From a checkpoint of a small contrastive audio-text model.
Model: log mel input, encoder depths [2, 4, 2], encoder widths [192, 240, 296].
Training: normuon at rate 0.026, batches of 256.
Data: trained on phrases spoken by 400 fixed synthetic voices, 39062 training examples, 22.3 epochs.
Rows from block 5 of the text encoder of a small contrastive audio-text model, named by matrix and row number. Rows with one number belong to one neuron. Each number is 200 + 20 x the weight over its row's rms, rounded and kept within 0 to 999. All counts start at 0.
After each neuron's rows are labels from the 100 texts, of 14848, where the neuron reaches its highest value: "fires on" is the input token at the peak. Only what is clearly more common there than usual is listed. The data: phrases spoken by 400 fixed synthetic voices. In brackets: how many of the 100.
# fc1: MLP up (text_encoder.blocks.5.mlp.fc1.weight, 1024x256), inputs 0-255
# fc2: MLP down (text_encoder.blocks.5.mlp.fc2.weight, 256x1024, transposed), outputs 0-255

fc1.429,156,201,184,215,226,197,212,188,198,229,187,205,226,207,182,178,204,228,207,221,221,194,257,223,212,181,194,183,215,194,189,168,218,207,176,195,210,176,183,182,185,203,201,208,186,193,240,184,193,231,219,177,175,178,196,161,216,171,208,184,169,235,173,238,214,202,234,205,198,225,179,233,229,222,178,186,168,183,237,187,162,191,246,219,215,225,216,153,217,235,209,200,211,183,207,199,200,218,160,188,211,199,210,216,200,168,159,182,179,195,191,192,194,225,220,190,197,205,211,175,195,184,186,177,200,191,167,194,210,207,202,180,232,201,192,200,206,200,207,199,179,201,218,222,190,209,187,191,210,192,233,192,181,213,176,209,214,167,186,172,214,190,187,226,197,197,187,205,187,184,224,223,197,168,206,177,183,219,243,209,198,204,212,178,169,160,215,189,213,197,148,185,188,187,170,186,193,229,200,208,203,206,170,170,194,214,210,189,192,206,189,202,196,221,191,212,221,166,229,193,167,210,210,219,196,212,179,197,204,174,222,201,219,209,187,193,218,196,173,191,214,182,227,222,182,166,192,189,167,219,146,198,209,170,238,200
fc2.429,207,199,210,223,179,206,192,205,224,213,198,191,204,200,200,221,211,233,184,215,197,204,220,185,168,174,197,195,189,230,161,208,194,198,163,191,228,171,185,191,184,209,206,224,214,194,221,206,216,195,203,226,217,164,203,171,228,197,211,218,187,208,188,230,206,214,218,200,225,246,202,212,204,201,186,163,196,170,244,186,177,172,206,221,183,201,201,188,237,243,172,176,214,195,161,208,158,210,186,198,214,154,217,225,188,180,229,225,208,198,175,182,196,225,203,229,203,205,168,196,184,201,210,195,198,186,156,225,207,215,216,187,217,192,178,200,193,207,195,205,196,195,191,199,161,221,208,229,230,217,211,192,190,208,207,230,229,207,158,184,232,218,214,233,190,193,190,206,217,182,172,218,230,201,236,210,170,216,200,200,192,178,181,200,184,180,198,196,202,164,200,148,166,235,176,214,196,194,205,215,181,239,172,146,191,211,214,186,177,198,198,166,212,189,215,165,188,191,237,193,196,211,199,174,170,200,172,195,216,210,227,209,205,219,217,203,227,214,163,162,224,185,188,209,192,175,193,189,172,236,193,180,187,198,212,205
fires on: "above" (100)

fc1.616,190,209,174,181,186,197,198,185,217,208,197,221,217,238,173,167,213,227,208,204,190,211,209,193,224,177,220,199,239,224,210,208,180,202,224,189,173,198,185,224,224,181,201,211,204,189,196,180,211,214,206,175,207,196,205,198,237,188,164,202,196,214,206,188,184,175,220,179,194,229,267,169,171,220,183,214,176,186,179,204,219,203,197,245,174,196,189,174,179,203,205,152,211,240,202,236,208,206,211,187,173,167,185,203,216,210,167,203,220,206,145,215,203,199,190,191,187,177,210,169,201,188,171,207,183,183,234,197,187,183,226,177,187,214,146,183,216,174,228,191,191,199,167,253,203,178,232,215,185,198,224,183,204,194,196,204,167,189,202,216,187,210,205,211,189,192,193,187,204,223,215,196,183,198,191,183,170,177,234,185,239,207,225,176,166,193,174,180,166,198,189,208,178,185,192,211,203,177,205,196,213,213,232,181,189,184,208,213,186,227,202,167,212,224,207,212,189,165,197,176,207,209,204,193,179,205,210,176,188,202,186,212,217,184,238,196,186,227,225,186,212,168,208,197,190,186,171,189,217,173,207,166,168,165,190,164
fc2.616,191,203,205,242,167,238,241,131,239,224,220,214,200,208,188,248,190,187,163,220,226,211,237,200,197,150,210,206,208,202,227,234,164,211,185,208,227,174,193,209,200,170,183,211,218,193,211,204,208,194,214,178,222,195,196,192,222,194,218,221,176,209,200,208,185,225,209,238,194,197,192,190,178,184,182,206,213,191,194,214,196,198,207,196,155,194,209,165,188,230,184,194,181,217,173,249,173,193,165,177,187,169,190,186,195,201,184,194,203,226,199,175,187,211,196,187,231,237,195,206,223,197,179,221,202,193,202,215,189,200,208,212,188,193,200,203,241,199,157,208,189,211,207,183,193,210,206,218,212,229,210,191,225,238,223,231,188,181,223,180,207,202,218,183,198,227,197,200,210,192,210,187,215,208,192,218,193,203,169,209,213,203,236,195,214,202,217,209,220,174,159,231,207,207,193,205,216,207,205,224,217,214,220,161,217,172,237,188,189,227,224,170,204,197,184,195,206,174,237,179,230,217,170,187,187,224,161,165,181,228,228,173,200,211,224,198,214,198,178,207,206,200,216,170,216,188,216,169,202,197,186,170,202,203,201,223
fires on: "five" (48); "nine" (42); "knife" (9)

fc1.443,168,178,182,230,193,229,206,199,182,183,227,218,198,188,205,180,159,186,142,203,211,221,241,198,216,211,231,195,183,216,200,187,200,175,235,193,196,198,153,230,213,175,186,210,216,190,189,192,184,205,165,188,201,202,189,170,232,224,172,208,224,222,200,167,189,205,216,173,184,194,207,172,190,244,215,171,191,199,193,209,178,215,207,203,200,204,206,178,149,194,193,191,179,224,224,188,209,194,187,193,179,169,178,234,204,225,180,187,188,201,210,232,185,190,244,180,210,222,217,186,223,208,189,200,203,179,199,217,216,189,190,198,197,182,202,177,196,217,217,194,198,211,232,225,155,172,202,209,219,165,214,151,189,208,182,226,173,194,224,170,177,227,221,200,208,194,170,203,195,179,168,177,193,198,198,214,208,165,196,183,211,213,219,209,202,185,220,202,174,198,196,209,201,212,227,182,212,207,173,171,187,166,229,161,202,202,202,184,176,205,200,185,196,192,197,193,197,212,175,206,211,214,231,173,208,214,189,178,164,184,201,244,241,172,168,199,210,210,169,205,178,214,230,186,215,190,160,243,219,199,212,198,169,196,177,226
fc2.443,207,180,207,209,176,224,253,187,169,209,245,179,211,192,189,213,169,249,199,200,208,221,216,196,232,206,211,187,209,208,254,207,212,188,248,200,197,209,187,190,177,195,189,193,190,202,186,176,203,217,214,208,201,218,217,193,208,238,208,200,195,212,151,179,200,186,195,221,219,192,200,224,173,211,197,170,227,202,180,220,233,181,214,227,186,213,212,179,198,211,189,195,208,230,204,219,218,212,203,218,204,208,223,218,253,225,201,236,212,216,219,170,203,217,214,168,209,217,247,205,205,220,227,221,221,206,210,198,239,225,212,170,200,215,211,201,200,226,232,188,214,202,174,213,167,222,205,210,195,254,223,194,227,211,222,184,220,155,209,178,208,214,216,218,229,173,215,191,185,177,194,199,205,209,202,235,185,188,169,198,213,228,212,204,212,183,227,222,193,150,181,221,207,184,207,191,217,204,214,231,200,196,194,212,214,200,234,168,162,198,168,216,211,227,185,176,175,215,204,183,238,227,214,215,191,200,205,212,215,225,185,187,194,195,211,214,195,223,225,199,203,199,227,220,204,222,170,188,221,239,202,201,223,208,192,231
fires on: "five" (65); "knife" (32)

fc1.22,200,213,185,195,208,214,186,177,170,207,211,175,178,197,213,187,211,193,186,212,163,230,197,222,175,245,183,196,190,191,199,194,182,184,199,178,213,170,194,192,218,199,188,194,176,215,144,194,213,194,219,212,197,215,221,211,186,189,225,218,201,205,168,196,175,205,196,217,185,175,223,200,219,182,190,211,158,195,225,174,217,226,183,188,186,179,180,214,217,195,213,172,195,204,227,226,194,193,201,209,201,225,211,201,210,222,192,198,206,200,186,194,197,167,194,254,184,199,216,208,236,161,197,197,209,201,186,172,231,176,197,193,185,212,149,207,210,193,197,186,229,215,143,215,171,172,226,190,233,241,199,221,206,190,151,220,216,206,202,167,185,208,184,190,176,225,188,155,205,241,155,195,207,220,201,202,200,218,208,162,190,224,196,226,188,185,150,208,212,183,188,198,193,200,199,240,206,146,223,201,188,186,202,169,200,193,174,172,190,219,196,189,169,208,218,187,182,195,179,182,213,189,186,198,228,182,203,202,200,182,231,182,181,225,240,237,194,204,202,220,187,180,170,162,221,198,205,219,205,204,214,195,221,216,215,234
fc2.22,191,211,189,219,236,178,155,202,230,188,221,196,167,212,242,198,195,198,184,216,222,194,226,232,205,199,208,189,201,161,165,207,197,215,205,214,238,187,205,168,164,196,180,191,215,216,195,189,210,204,216,194,187,195,190,206,188,215,235,177,204,197,219,157,204,180,169,192,179,188,207,219,196,221,189,186,198,191,203,162,215,211,198,201,175,187,180,204,249,169,203,186,216,185,193,214,204,198,225,241,211,213,205,186,186,208,218,209,162,246,208,196,173,223,254,215,201,202,195,183,227,191,214,206,224,224,191,161,214,207,164,188,152,176,199,241,230,260,189,225,211,206,194,208,219,194,233,228,222,185,204,209,201,196,205,201,201,203,172,238,190,206,207,232,216,221,177,184,216,224,194,181,207,224,219,211,203,207,234,183,216,228,190,200,228,191,201,195,180,191,206,199,228,193,198,221,193,197,257,196,180,230,246,192,218,240,198,193,176,229,201,200,205,200,211,194,203,187,183,202,197,208,213,207,219,180,203,206,234,149,199,205,191,194,216,180,175,227,219,213,178,202,185,219,168,219,202,218,188,209,210,171,210,220,183,201
fires on: "big" (57); "is" (27); "sister" (16)

fc1.721,173,193,252,215,215,183,210,208,197,194,171,202,201,179,183,205,193,174,193,233,185,210,217,175,192,197,209,210,159,195,206,210,216,205,192,201,211,204,188,190,186,213,201,170,194,209,177,217,243,204,177,220,227,211,211,207,190,190,182,161,217,180,187,218,180,192,180,184,172,170,212,190,212,222,217,207,198,206,216,180,231,187,175,191,186,213,164,188,171,201,167,167,204,176,162,207,160,199,196,209,212,186,156,202,196,178,174,177,207,199,236,204,202,203,254,209,205,175,175,235,217,204,206,169,174,174,212,195,160,213,192,192,184,199,211,189,183,188,212,164,192,196,196,208,163,200,198,152,185,195,193,220,192,211,184,225,207,218,218,198,182,220,189,206,177,200,167,181,180,210,178,210,186,224,175,163,179,199,212,227,243,198,181,196,194,222,191,205,192,240,137,179,200,210,211,185,208,205,174,202,216,219,192,199,204,175,144,197,182,200,220,183,190,174,230,200,173,157,206,197,218,176,222,185,205,173,183,224,215,218,202,179,237,220,181,180,226,188,188,189,184,198,173,195,200,194,166,165,166,195,189,206,236,208,208,197
fc2.721,199,212,210,229,212,182,207,213,259,205,215,188,167,169,224,184,189,200,190,211,178,219,197,190,204,211,195,212,182,221,165,195,222,190,231,212,239,203,211,171,189,198,166,183,208,205,194,198,209,215,183,177,213,213,196,202,166,219,189,203,232,187,195,201,234,197,198,171,179,144,234,200,205,209,233,212,176,188,195,195,201,178,201,234,212,205,178,192,172,207,209,171,182,156,178,237,168,240,231,215,205,182,185,231,182,212,184,185,200,206,188,199,192,188,214,202,213,196,172,216,156,190,195,182,213,179,208,205,163,189,188,196,185,206,206,191,221,197,194,209,201,213,162,205,191,216,187,203,223,216,196,195,207,220,175,200,245,241,207,194,226,230,223,218,226,224,184,202,203,179,213,200,162,203,177,216,175,189,175,212,211,163,204,178,213,224,188,208,221,203,193,166,218,175,197,190,185,228,218,195,212,218,197,195,181,170,184,235,209,221,184,212,175,195,188,209,218,236,163,214,232,244,192,229,159,207,193,207,215,252,200,172,207,217,203,215,195,187,224,207,210,197,177,242,202,218,218,184,215,235,225,197,187,229,214,191
fires on: "me" (58); "he" (23); "repeat" (19)

fc1.456,216,179,200,242,204,167,206,203,212,175,215,218,183,244,200,228,178,198,231,221,185,184,223,225,166,212,171,192,194,217,204,174,197,200,183,220,163,170,200,215,188,210,231,172,174,197,173,197,221,213,200,199,163,162,214,216,188,174,215,211,190,223,188,209,184,183,220,198,185,219,200,227,222,206,229,191,221,186,194,205,184,199,227,214,164,207,222,181,219,213,196,189,191,204,191,203,171,196,177,197,241,202,195,193,236,182,169,186,178,174,207,184,221,204,170,219,207,209,203,191,203,154,196,176,211,232,201,201,187,208,229,198,182,182,240,202,197,215,188,198,180,159,206,230,165,193,213,204,224,179,170,194,215,212,180,174,208,217,209,199,219,198,193,184,196,186,173,185,191,203,229,201,248,162,210,203,187,253,179,170,196,214,233,188,187,189,195,144,211,191,227,188,183,199,156,191,222,195,205,222,204,192,180,171,215,229,200,230,213,209,219,180,247,240,197,174,211,192,226,205,219,191,204,224,167,191,185,190,185,217,218,245,218,181,174,183,207,172,211,205,187,209,198,199,200,178,217,205,176,204,189,200,176,168,203,201
fc2.456,197,191,203,243,187,162,171,171,215,197,182,191,203,229,198,218,193,218,213,229,189,208,188,186,173,159,193,156,217,228,185,189,170,168,192,165,195,164,204,191,214,209,214,219,205,193,177,214,218,216,219,182,215,200,213,150,193,163,217,224,208,189,197,205,206,190,227,213,217,218,170,205,178,208,215,175,222,172,206,152,164,185,213,212,198,181,214,165,231,234,212,173,192,167,178,207,196,199,212,216,221,169,180,197,212,139,226,239,203,195,196,218,225,228,200,226,192,206,197,172,219,181,163,179,190,249,194,210,191,193,191,198,222,204,190,227,179,201,207,197,175,184,213,212,214,211,214,234,225,189,228,214,205,227,168,192,216,227,215,222,209,210,202,191,228,217,195,179,207,197,208,200,219,223,206,202,194,235,222,186,190,187,192,208,196,149,205,149,196,205,214,179,194,222,170,203,185,208,192,197,207,195,188,189,198,217,223,195,213,167,223,176,218,217,219,197,226,170,207,221,221,208,206,241,176,182,199,195,169,204,229,203,178,193,186,200,197,199,165,189,193,216,190,208,215,189,245,185,181,223,177,219,196,196,201,218
fires on: "above" (100)

fc1.402,181,223,199,213,176,185,182,165,172,210,179,213,195,239,227,212,207,191,193,207,206,207,170,179,185,215,185,198,211,190,221,208,197,217,224,156,209,182,182,206,235,181,249,208,232,183,195,188,206,163,176,223,206,194,185,182,217,222,197,184,198,169,187,211,209,203,199,157,170,197,197,223,210,218,202,200,194,224,171,200,195,232,199,233,194,191,182,199,199,216,228,164,165,196,177,201,214,165,181,202,183,174,231,204,215,236,176,187,168,192,221,202,201,195,210,207,189,189,176,203,175,189,180,213,215,202,177,211,192,206,168,189,190,205,212,205,202,179,216,188,200,215,229,201,193,200,227,182,224,225,190,207,195,176,196,210,196,211,185,214,216,212,251,188,224,186,164,193,191,219,231,203,200,213,191,201,212,192,215,182,193,185,189,190,183,210,227,181,170,175,176,161,231,188,206,246,188,157,190,194,243,220,207,189,205,163,213,190,235,205,167,186,212,205,193,212,178,215,210,220,166,161,143,201,229,200,197,213,198,195,215,176,191,219,227,229,202,149,218,231,170,184,192,239,178,182,179,202,192,211,189,190,227,227,171,202
fc2.402,225,207,206,219,185,180,196,230,206,202,206,189,183,207,218,230,199,210,208,198,202,221,210,210,215,211,219,206,222,195,230,189,205,192,201,188,189,171,201,222,192,181,196,179,200,191,170,190,259,188,188,213,219,182,199,216,199,189,200,180,182,211,223,202,167,179,197,206,156,218,220,201,241,179,198,146,218,200,199,197,235,204,219,227,208,184,260,177,215,166,164,191,208,194,178,151,211,220,157,226,203,204,211,212,188,181,215,184,183,226,193,193,229,222,215,188,161,207,194,241,205,190,181,190,248,199,239,212,195,190,186,179,209,215,196,214,231,182,235,178,206,227,216,212,225,247,210,192,163,207,223,195,221,193,189,202,189,220,181,210,181,210,187,192,214,176,189,192,186,201,199,207,219,163,164,197,198,210,203,197,215,190,213,188,223,219,190,198,204,208,160,230,237,211,199,198,206,190,194,216,199,187,228,225,202,185,205,183,234,209,198,234,226,181,221,193,182,202,202,205,201,166,198,228,197,160,206,255,212,184,184,206,176,168,214,211,197,184,192,177,210,209,188,223,177,217,153,179,186,229,243,223,211,225,207,195
fires on: "me" (62); "beach" (28); "he" (10)

fc1.3,203,211,196,197,196,217,193,163,195,222,201,198,199,220,210,203,146,193,186,213,209,169,191,217,181,219,206,198,237,219,225,175,203,193,194,184,195,190,234,194,197,217,197,197,218,241,214,169,165,154,159,201,211,216,216,208,179,214,244,219,217,194,187,201,189,182,193,167,205,180,203,216,211,176,237,200,190,225,207,188,210,213,167,186,179,181,173,196,196,173,198,180,228,211,228,182,189,207,200,207,244,234,236,216,197,178,188,168,184,211,201,172,186,186,214,202,212,187,227,216,178,196,205,212,210,161,238,202,210,210,204,208,190,242,176,213,203,194,229,205,190,189,198,181,196,199,222,234,200,209,183,241,195,213,165,231,194,184,193,180,174,195,231,167,204,160,165,191,177,209,177,220,208,189,213,199,225,193,172,179,221,203,207,176,186,197,178,201,212,227,170,196,169,181,220,173,194,221,157,223,202,201,208,217,206,194,212,191,225,191,189,203,246,224,218,196,200,162,173,188,203,190,208,223,228,234,208,190,202,184,209,190,172,183,180,183,132,193,191,209,221,191,227,222,161,198,181,196,201,190,182,191,203,199,164,186
fc2.3,235,201,192,173,207,205,195,181,203,194,201,193,249,232,209,197,163,186,202,213,184,180,239,218,225,215,189,196,226,189,187,224,200,190,203,193,232,204,241,181,217,190,181,176,219,208,172,184,187,177,181,203,169,199,195,211,177,163,192,204,213,199,173,198,201,213,202,172,197,173,191,210,169,205,192,186,230,218,240,192,152,227,154,212,184,196,181,217,207,198,180,182,180,178,201,199,224,197,196,214,206,213,184,204,209,183,185,194,198,185,208,191,182,212,198,219,146,184,241,187,195,193,185,209,201,179,203,200,173,195,213,163,171,205,195,188,166,175,229,182,215,201,242,167,208,212,252,202,192,195,215,194,196,200,186,212,211,165,198,180,208,169,188,183,170,164,202,177,200,216,173,214,173,202,202,258,192,201,219,200,200,205,224,209,214,240,192,222,216,155,156,230,165,220,201,204,221,208,171,187,210,203,214,187,228,152,203,187,211,215,214,222,189,213,208,198,182,195,215,201,218,187,216,208,247,229,170,206,180,180,216,192,195,185,198,217,186,204,198,189,173,197,249,207,169,203,189,184,237,208,191,205,219,204,179,211
fires on: "big" (80); "beach" (18)

fc1.309,181,202,206,205,205,179,185,165,206,177,205,165,225,212,207,176,178,175,194,217,183,184,193,185,189,157,194,195,177,205,246,247,212,207,200,201,213,215,168,166,209,167,210,155,224,198,197,180,197,222,213,209,209,209,201,224,218,182,208,149,187,207,178,195,191,231,181,220,197,199,204,193,201,224,216,208,185,184,221,199,214,179,190,207,180,228,200,242,206,212,189,204,213,148,208,211,229,193,221,171,188,221,170,180,209,207,172,195,230,172,226,194,203,223,209,219,194,172,183,186,198,206,199,205,168,185,178,183,195,227,178,203,198,165,236,202,191,213,233,204,203,189,209,146,204,196,187,191,204,204,217,170,178,208,193,187,173,209,197,217,180,227,191,221,207,178,201,168,201,188,221,200,203,216,226,214,194,214,208,179,219,207,183,179,185,174,205,201,190,234,150,192,179,178,193,200,159,226,204,183,191,215,173,227,207,259,183,191,165,207,213,200,247,193,200,233,176,175,179,217,205,221,198,178,219,216,188,204,197,208,200,188,239,252,179,222,211,195,188,178,190,196,190,248,238,185,214,202,191,198,184,196,205,223,202,200
fc2.309,193,201,198,183,177,205,185,194,200,189,176,173,187,181,231,204,207,162,191,180,187,223,200,212,212,218,168,198,173,183,172,228,207,211,239,171,208,201,197,169,192,194,167,168,216,184,198,172,194,221,176,190,198,225,192,223,202,229,186,181,223,197,240,205,223,224,199,190,170,179,247,166,222,221,209,214,185,188,188,218,195,189,182,232,166,205,175,214,200,199,189,179,192,197,160,220,235,204,187,204,207,199,181,197,203,221,181,200,232,175,224,196,189,221,170,227,199,164,194,239,221,169,200,194,161,188,219,219,225,194,211,195,200,180,218,203,228,214,226,186,225,185,221,194,221,208,193,218,220,217,221,183,196,220,174,235,205,229,223,215,221,217,200,200,227,199,178,218,212,177,201,198,195,213,199,182,203,208,185,228,223,217,213,185,218,218,171,225,240,189,200,197,196,164,186,197,178,199,229,213,174,240,185,238,209,189,180,230,214,225,184,210,195,214,219,228,161,181,184,198,243,226,202,186,181,192,181,185,186,237,187,189,233,206,168,256,193,166,203,202,204,218,199,230,222,187,194,191,214,199,189,186,213,205,223,157
fires on: "me" (68); "please" (32)

fc1.293,194,195,170,214,195,172,216,200,200,184,216,237,177,239,182,216,217,216,195,235,211,193,198,216,211,177,188,208,225,218,225,181,225,233,233,208,172,219,209,169,164,192,184,175,213,201,218,201,166,190,201,201,205,187,178,184,241,163,218,197,214,235,206,224,220,200,179,238,228,226,220,199,228,196,213,223,222,190,226,201,219,180,201,190,184,215,226,178,224,195,207,168,190,172,209,191,183,231,185,203,177,219,196,208,200,187,218,238,216,171,216,202,194,189,224,182,174,192,231,187,171,189,131,175,195,195,198,208,188,212,177,184,207,221,174,173,221,180,212,220,173,180,177,190,235,178,218,193,182,207,205,213,205,183,209,224,205,175,159,198,182,208,209,195,179,172,207,198,182,215,230,204,189,170,200,226,219,211,224,210,194,212,186,218,150,198,208,185,230,175,165,160,193,227,164,196,246,185,202,193,197,193,189,174,236,238,190,185,192,186,200,203,212,222,186,208,206,202,171,206,217,200,195,193,166,204,207,189,221,237,189,186,208,207,195,186,219,214,225,185,203,184,184,183,184,185,184,210,209,231,167,195,239,219,198,190
fc2.293,205,237,197,235,172,212,187,219,205,203,216,213,197,203,188,245,207,214,180,214,204,215,190,177,215,203,207,203,218,225,191,192,189,198,192,204,179,196,194,172,166,184,187,186,177,222,207,190,162,185,203,179,199,234,200,216,223,198,189,215,214,204,191,192,174,195,217,193,214,206,197,229,182,204,225,195,203,196,244,179,181,177,246,193,229,222,210,163,162,234,218,188,209,189,190,244,193,182,177,202,191,185,187,201,162,185,221,195,199,194,195,223,221,227,232,185,191,196,189,191,176,222,193,226,198,170,197,242,232,158,203,176,215,238,177,205,213,188,170,197,156,176,162,209,201,180,217,217,208,191,210,223,222,192,205,218,230,216,161,186,200,215,195,204,224,199,197,138,207,243,200,214,240,220,167,199,206,193,194,219,208,178,230,219,195,191,195,188,170,163,210,191,183,224,162,205,203,179,201,188,180,181,209,211,204,194,198,167,159,211,198,178,188,201,251,201,212,197,251,185,199,221,190,204,206,170,230,195,162,206,206,195,218,199,181,200,167,217,175,208,192,196,202,218,180,211,154,189,185,189,191,179,204,207,188,193
fires on: "above" (68); "under" (12); "on" (9); "farmer" (7)

fc1.132,199,231,202,209,197,189,194,209,168,183,197,217,187,210,184,236,209,189,153,210,174,156,215,204,197,169,225,220,186,189,239,221,215,192,172,209,171,190,174,210,205,173,192,205,155,215,212,207,230,195,198,193,207,191,210,221,216,205,200,218,221,193,205,223,213,190,235,215,229,226,201,192,173,219,212,146,178,198,198,212,195,186,209,182,220,203,225,211,176,182,171,214,203,176,215,205,231,189,189,203,157,204,201,210,179,193,209,182,188,174,177,200,176,220,196,211,187,200,226,204,201,179,204,184,212,179,208,226,188,200,214,203,190,172,199,226,196,165,178,196,212,227,173,224,240,184,199,232,174,179,201,165,216,189,200,214,189,185,191,231,164,196,183,207,203,157,191,201,197,191,173,195,185,236,220,226,203,189,213,160,216,171,193,215,207,195,187,183,189,214,178,196,164,182,246,215,203,184,206,219,223,161,186,191,226,208,179,187,192,167,219,185,206,179,179,223,232,222,186,194,226,189,217,229,210,168,195,202,192,187,170,181,204,202,186,204,175,209,180,161,226,215,184,201,200,186,133,201,229,194,212,180,160,225,160,207
fc2.132,173,190,192,195,160,187,231,201,163,208,224,216,214,215,159,200,208,199,192,200,213,202,204,205,214,187,211,199,179,213,216,237,218,205,214,204,200,212,146,207,165,199,175,202,173,185,193,187,209,193,218,192,235,232,172,196,219,208,210,220,185,186,184,193,161,202,193,222,203,204,177,177,180,198,181,176,212,211,199,232,199,172,202,197,214,200,224,222,177,212,184,191,210,229,228,189,217,206,182,230,178,202,225,225,185,220,164,242,196,179,210,212,171,213,206,163,176,183,200,211,213,190,206,203,226,182,178,237,225,218,238,169,173,179,192,227,192,265,211,203,168,203,185,198,218,216,186,215,172,182,189,174,230,198,199,223,187,180,172,201,222,208,220,210,212,181,204,165,210,200,174,200,229,223,216,230,199,193,192,186,219,203,207,245,206,196,156,195,191,196,169,212,190,195,234,192,192,170,198,189,218,180,192,174,213,217,214,172,182,180,214,194,217,198,166,221,209,225,206,173,182,196,215,246,194,193,184,217,196,224,189,182,189,207,186,210,232,204,171,245,212,188,209,208,206,206,168,222,190,200,199,172,245,227,181,241
fires on: "five" (67); "phone" (32)

fc1.635,192,202,175,203,180,203,201,197,223,200,183,233,178,210,205,200,229,184,219,193,236,188,256,233,210,175,211,183,195,195,219,213,201,218,261,212,166,222,169,193,170,161,219,199,221,199,186,164,177,173,212,198,202,223,208,196,230,149,224,187,157,191,172,205,202,201,239,213,188,214,168,222,254,252,197,171,229,185,186,197,173,208,175,205,214,217,201,209,186,217,195,183,180,219,169,211,187,192,222,125,199,187,222,234,208,204,176,195,185,214,193,215,206,203,205,205,196,202,188,222,215,189,209,188,192,197,219,222,216,177,198,220,206,212,208,201,192,201,183,234,188,178,195,199,195,178,212,212,238,199,221,221,217,212,171,241,185,197,177,160,207,219,186,224,228,193,184,191,233,203,237,204,193,183,208,154,181,204,207,181,170,174,205,196,199,208,182,184,211,201,185,191,208,179,203,210,182,196,222,198,226,215,174,180,187,198,183,190,214,207,211,170,182,217,208,204,215,195,202,162,208,204,187,196,203,188,171,202,204,218,207,188,216,199,224,175,192,189,207,160,188,212,184,188,210,185,231,209,171,176,191,173,214,171,181,191
fc2.635,180,199,169,217,190,177,201,195,211,177,181,184,216,169,183,200,220,207,237,215,195,212,206,226,221,170,205,169,232,233,199,187,179,186,202,202,197,223,219,193,241,214,221,224,175,205,170,214,204,239,171,194,170,209,213,203,208,108,230,211,176,221,197,198,196,227,209,199,214,204,230,175,195,200,213,189,209,180,186,198,183,226,197,205,207,206,210,179,228,199,217,240,213,180,153,234,203,205,178,196,202,190,188,201,208,185,179,212,181,207,190,195,191,204,193,243,204,180,174,204,156,184,202,179,183,215,202,215,202,215,211,212,188,205,195,189,181,196,187,214,191,175,223,210,183,206,197,199,201,204,235,199,201,193,208,212,233,163,181,235,178,235,191,181,186,181,215,186,199,194,254,204,220,188,195,201,193,224,221,197,197,225,196,189,196,162,202,165,195,204,211,193,187,167,163,215,260,203,234,173,187,203,188,213,204,195,208,155,199,198,165,185,194,187,209,241,222,180,221,189,203,251,211,207,207,179,179,192,208,192,158,204,224,195,204,197,200,201,170,208,185,204,185,203,192,208,208,168,147,190,212,185,209,193,176,198
fires on: "above" (100)

fc1.523,200,166,182,212,198,196,202,205,232,233,205,229,202,201,186,208,166,159,187,218,194,189,178,227,243,158,199,206,187,227,225,192,220,211,225,182,193,185,196,184,222,179,183,198,202,194,197,188,216,213,210,214,179,200,204,195,196,220,181,200,206,226,188,192,190,187,223,184,221,211,197,192,180,221,199,210,200,192,187,193,204,210,187,200,210,173,200,184,160,190,186,192,195,199,211,214,211,183,199,171,180,176,210,251,234,203,199,141,217,177,235,233,190,169,226,198,201,156,166,172,223,199,198,195,195,190,204,168,230,165,191,191,184,204,175,200,199,195,199,191,220,218,191,218,182,179,198,210,203,219,191,158,183,214,169,197,168,210,191,186,176,219,239,229,210,206,221,181,211,225,154,152,193,221,171,177,205,181,251,196,195,183,190,181,181,163,205,182,195,189,205,215,181,209,193,199,225,189,190,181,252,191,191,171,180,234,207,190,189,242,178,154,189,210,192,177,223,211,185,210,213,177,201,207,202,163,202,224,171,209,231,205,184,166,218,174,211,207,184,212,205,225,216,194,205,202,176,249,180,207,183,174,182,217,201,187
fc2.523,200,211,216,250,186,225,275,164,173,232,230,206,240,203,200,223,171,215,198,197,196,217,220,204,209,148,164,208,248,215,208,194,209,193,181,221,183,206,164,164,189,189,182,226,169,209,229,198,207,192,177,214,163,190,202,177,198,191,179,200,153,193,181,184,205,217,180,190,191,214,214,210,200,195,204,186,197,179,183,233,204,187,229,200,192,209,175,174,202,197,182,205,178,198,198,220,174,192,192,184,211,209,191,194,207,217,187,209,191,239,191,184,196,226,217,136,197,216,230,173,201,207,181,207,213,198,223,194,218,226,198,163,202,192,206,182,186,179,188,216,186,203,195,197,201,210,218,186,204,213,214,191,241,196,221,158,212,183,223,197,185,233,178,232,213,214,200,218,215,172,209,229,231,168,200,233,176,233,205,205,228,227,213,230,205,197,201,225,223,191,202,234,186,215,203,203,203,190,216,216,196,173,214,194,227,182,249,162,208,197,221,199,222,198,192,220,193,198,225,211,192,209,207,175,206,216,205,220,197,198,172,210,207,213,206,226,201,191,199,197,152,187,198,150,203,185,216,188,233,196,220,227,192,195,199,202
fires on: "five" (90); "knife" (7)